config = dict(
    arch='vit',
    model='multi-label image tagger',
    crop_scale_min=0.8,
    mlp_ratio=4,
    head_dim=32,
    bias='none',
    qk_norm=False,
    conv_stem=False,
    num_labels=58,
    max_precond_dim=1024,
    batch_size=128,
    final_lr_fraction=0,
    weight_decay=0.0,
)
Rows from block 6 of a small multi-label image tagger, named by matrix and row number. Rows with one number belong to one neuron. Each number is 128 + 24 x the weight over its row's rms, rounded and kept within 0 to 255. All counts start at 0. Numbers have three digits each.
After each neuron's rows are labels from the 100 images, of 14976, where the neuron reaches its highest value: "peak on" is the class under the peak. Only what is clearly more common there than usual is listed. The data: made-up road signs on poles.
# fc1: MLP up (model.blocks.6.mlp.fc1.weight, 1024x256), inputs 128-255
# fc2: MLP down (model.blocks.6.mlp.fc2.weight, 256x1024, transposed), outputs 128-255

fc1.278:157130115123133159098146095161095138136126074119153163097115111143112137118100094110098123107123094117129147154161126135145129114158141153136116113105138119135117146098135159144126122117087147158134110163118151144125157136134162116116129125119118155108151109136123126111108119076122150087133136129132145122176141084106109171159129158107137131126128076124168140140100121149084133132102
fc2.278:132083126122146127140116182139121180147125170122155134090096140113141174137134169105151117136136163102146127174135130145176124159153086127136109137116120166141149125151111139114100132125138087118127141101158103111099115134109107092119094146129164126148091127081187128156179145117125105105151106117152135164092124148123169139144152120120128133123109169165106130124175161110117109084127
peak on: rim

fc1.245:129130097120097143097186148157072134131114103098168110123115110135136134164155176137111132120119108142146117100107150097118105096122108133121136133122135149138110166114095151125120105128117132135147133157130143146139131103127160153132121099127156116158144123155111157151096099094145134113148080100172133075145108151117123108109089116120120151095124143112073190137096168129148143134137
fc2.245:107127117148133115144102097107150129141126205150146126133146160116113103145136109134146150133156149129125133109124146155110146124131129147110134155108067127122151119146114138106143145130134079144057184130166141110119106136164109113153116114106089121137133180144121114091088144097092136176156128126102073102169171128109128124139151153121072131113095111115128130122097157144097155113116
peak on: rim

fc1.39:113129136106142157161128124127129131143145157106133057091126135108122102166150121147131179121113117061110102130102098175117134116145165159125125136177133171116130174095088128167150141170092125099113124121147133146138148104117127098124140172168118126125109090125128132130087182104086129092097100109129136140106140135118117140129112133128098116139129084120126145157108133157171081125153
fc2.39:087126132129137155096130146139171157117156137098139114173097110084137116116098148106071130141092102156131136181144106150128146122093091088083126147128117141145139137170127165140173147115134119151157115176164119114111138168113149108148118138102169122127098159155131140150156122154140121146157131088123116130103128154122110164155122096149135138141116143104069143126158118116106126118121
peak on: rim

fc1.233:124130144128092155154119096164098139105060129110110133098080092120116094095135143174132136092142144135129106147094118126112134121140102081133140122114105108137128102102119132099139172087109090112133134108176160088122161126089124148130137139166156158165156151144134189131127149149129139115096102136081093105136108111090108152155184098144121083109123131170114140134160139128098141112168
fc2.233:162146114139156120080109123111152148141137142123161099092116148111143155142159119125151125105122125108118147130148135127151122142138128135120137147111084154100159129104152118121136145119105096170120138120111108110124143161151092100133104156132130143151133133095163147172105132114115137114113164087148160161149129143170111113154125122130170149106132120075134129126127147127114117061107
peak on: rim

fc1.625:105138142169114171133144134151082134118128087062102148134130111110156155096100089140144142110140123144156106103138127111143125101126129130106122133115129170131128109152165139113100096120144140087117095131128170107148143139119078126156141156138145101091161110135071123178129125095139141143163141088116167095101130157104153121069151151135119138169144126145127122112156143126155101105120
fc2.625:158133147131111159143082171114132142106141143119158103114146177095168107157073139109105129083110118163127124190159144097144087120091122106141164160116124146125109139146160120130142079177136155122110099137145146136138110148142168148138153141131129144121097095117133154147108110144120182148148110163108112135125149141092162109160154126133125105168126133077143128126159130100111152110108
peak on: backdrop

fc1.211:159166093103143168150122134104119131135156123133111107139121116099127097102147088151060129162120117137148111160163116127145112116061153103108128174084144116128129111118140104129094114089143108144090160148152153170158132066084131130094145162125158146076080116130124155134080107109086135142114138111160101118121136132173129107108157146155169118115126151121149110146110163135166142128134
fc2.211:092115134149129103132101155124136128106140095118157156192143164151100176149122144151119109146127136131143154141100164164126112141105196129134146112091133083116137103150138119143144102129124070105172123136130120105138135125172138151141135095104144088135102121122124128151164120092093091156154129154114103136108098099168156129129128095135072086189120083125119165147141126121086142143130
peak on: rim

fc1.7:112144099165098107125117094133119097138103129111115139090138108171111141091136090116112135082120129133097167121081113140137155097100115101133121138134125115114086146154120128105108086120143151080123156107127106126106195110046122141143116139156151115109134122104118128147165125113130142146123151080124090102146116115113085148112127077105123123085131126093147103125127124109118157131118
fc2.7:135149174125142164094108171137110116138146111101137138102138116096100178114135082103140104076138142129102094122120111129082123108126154169155142127113121152111113121161101133109126129121159127134132122110094160109126101132183121143140159127128117134112107075124147121121125112149066130115124127131100137157120158137144122115158096154107119109109077138128123126122108188140103147096136
peak on: backdrop

fc1.15:086160129118162093144122103101135146142150120129130134085129109100122148142119149156163134201108153127138122141107132101130147157154119118144138129128112125083158125092100122115133151124123165129126161117152086107104096160124135131103158091154135133102155101148094122124137109122093159124152115125153122129150107112115098137106108133212137090115124129119114121150155155123147144141098
fc2.15:132128130154110124136121154109081083150116130121124101171150105100116099158100151152133143123119140103123101152132146140120102135079178132071068130175108110104121147149158117189130130133121176140125139166119174102129100098133140147121133093135158143135172115103115108083113110139130114130143159190151125122137170160132130123147150135110123130098129109125130122131117083182117126129149
peak on: rim

fc1.237:128120149166149180086117167145056151122139108145103148131131149190124169107106136138121148141144130142160120083102155107077094101159131149080128135096136112114157106146134155116099115118133106141148097138123108116171137148154108110146119151122103099153102105141100144099105124159145155143153170137098134206128117109137109152137147110130138105165097137098136134104120152128108114116093
fc2.237:122126108109127084137123104156172128120137081130142136131125142139130121124116144145156146125091135134066144141163122142167132146137156094166164161115090142123121123112126139194160102130118133116142158119148115096137117081102163158114115106135142108103129114137149115120095143151155091088115111125134136131152163129135073114111133147156143150137171146114143183135114088129139111150151
peak on: rim

fc1.95:122142104133152146104170176112105144108089112144107118169159142109134143099118113143105127139124106133083172153145201132139150159103135146108097137118136140115112180098138151090139178135106159131138101116119134108124129113129144100106145165137113172129156146111147165173119112099141114144136103162118093156173127155127179161145141122105136087120154103103152121101088102143145112158146
fc2.95:138113096094183138124150144093127110105093146172136159110143122161138114151115153096176132121129119141094169103134151129104115124144137117136092095141148138144157164127123087091097144120156123165129102174121134162105157126102146058149111123091114144128134169099106120118103101129120160155150112129157131136146122110106136121116085091114100139162128167154165180111129081117108156115097
peak on: rim

fc1.103:123157111107128140108167137136139128163135120116159144097130126103110143136125146145085129135180126128107128128100105116153095110130093115136148158150116149117138096140157125109175117056114073139128145085065153147098127177119108131166094122117127126133130107115148136145107116154177093131117138124131112112110120146106143077172083114127100121157122134121075164142091120106106086111126
fc2.103:100133143100166137155107085119143108098136086120159137143111122087126112113133128107066112168144147122140137152178133137144105103107167117136039122136129132135138073119135139107125148110112101122137125124169146119102080125109120147122134122132148165136102147122140147142135146106113088130091144112114078171117118139134162150139125121164146121095109107112119130136130137110173099110135
peak on: backdrop

fc1.104:118125142128114120110124116131129103122143143159143123120146127154118149109108147092138097105156132110148144119121155095122082113119095145144130090156143118151099081107143111141097145112133072137127149184124120124122128139145096120132088143118103149097119120206143152089118147141142133136097095087174126123131135108170111116062113180151135165071124131098097155135123131146168113119120
fc2.104:107109162123127144143152131108144116102100103123131089150114115080127093144148078153123134135104127128099119141109126094088125128114121114144114149073132156100118122098168116084128129097124116131088134117097193152129122127131109158123122117085142124099098135104106149177116143087105098169129159125133122138140106098103127116143116092106119121167143148128115078150207173105103164142130
peak on: backdrop

fc1.683:110169115154126124136121155115140133141145153108133116124155131110117054128131168139168080115150067155141128176143112115116143151091070147152110088120138160128127096081072129135142131146121119140134112099165163109108105144125131123145134149136148159129149129115166134178107116168145131108155112129089184146155145135137137103103127170122105094097136155125145174157145095073105144140152
fc2.683:174168124113138106127128091107122130132148122131156091109134113115099121092092123105135144168095171126130146114138139156120135061146120144092086145094107147129132127136138133106104158140136123150181121111173149156115159153148145130108133087116118120116121103156115100134138150105113135135138121164138109147138134117152140166116176107151184137123124138143132129155080146108147138152162
peak on: backdrop

fc1.558:102113088153133109147144155110143118092140117138143135195135151074136144138166127164117107129150147120113112119144163129122111151078129143118091142129155142132117084149137158139106126155116162142087107147149099097133134152103148142125087097103181081140123098114124184135158083139162126120129136150135138114143139181110150143092123127111128127167138153138139110141088129105079110163135
fc2.558:130146114112109164100110122144127133143072147141139130131122146080136135109100118114137166085079123116127176101101162097127144121093112122148103147102097126164108125082151118172113114140092181121104126114089123120169141121115135125105161109132118121146150089075182157156187125096133133133149156119108103115131139132124112109148147079146147140090175105154166117149137127152097153102125
peak on: face

fc1.518:107124121130109132086120161093116120125143161125143143117125132111124136125121151115113122167137121132161116095131125146112129114131128125138141173110161102178144138139092084104110128160147124163115162113133111150116086132166167150134113093121146135136130098097171122111107103106132146090116124161109105149103100130115097100116139137104125136137125140111141179101157133124112156134143
fc2.518:122126148124133138168150099150066103152146091148105078137123132133108137137136144145090167141157148166129153162077133111136148145149120184131078104072126139099109110124139159110141110108127117098152098087151097138135133112112120126124179149124096137135113154144107128151136200127125131122160116092163098127145126143144128125144110140114114152109094098138127162139147107107144137103152
peak on: face

fc1.19:108120131129115108137154145132140143110157113141101114107098110119140146114139131128143144107098145134124129083106160118109112148123140153119138174133143164147110137082118097141106156137153182124099098156143134121192131117105137131100124156111121149119147066096129139127109139091102147083126082127181143107185124113115152113117147166157099115090143180147110140096146155095133106177113
fc2.19:172137106134134131089098101123095126108126114097148081127142152104142146118115129149067142129102104113114140135160131146154098115131091135160128121109128087098136125118118153158130108118151133130089114083108116145164132140165084135168091112136092128144130145138097128107119173165135139138097104107150149151132092111153122108124095138115140119099102128088112117090133106119154112129117
peak on: rim

fc1.160:132141137166110127093135083157155161110133088089152119110113124092128143151133075140172132088125122151136152147142153130084118150143104114094152098145155150159086119199104113121131113092128129094142136117124113161092128160140158144122145150100126165093140107114103131146103133094116136129149140100142082097134147127104082160161108143157156095113134121146156119146178158136101133152156
fc2.160:183117143127164103123089142133125124062119132147172110152145128178158108127098145115095139138114135117102097121128118149163116144083164139147146126134106124150108121141122138125119121088133107127135060132145103186100135142077134126116097137113132099124132129135139078080091130168166170107132106170103142159120123128097123147119159136135117128101128144079101129121134096129131155118141
peak on: rim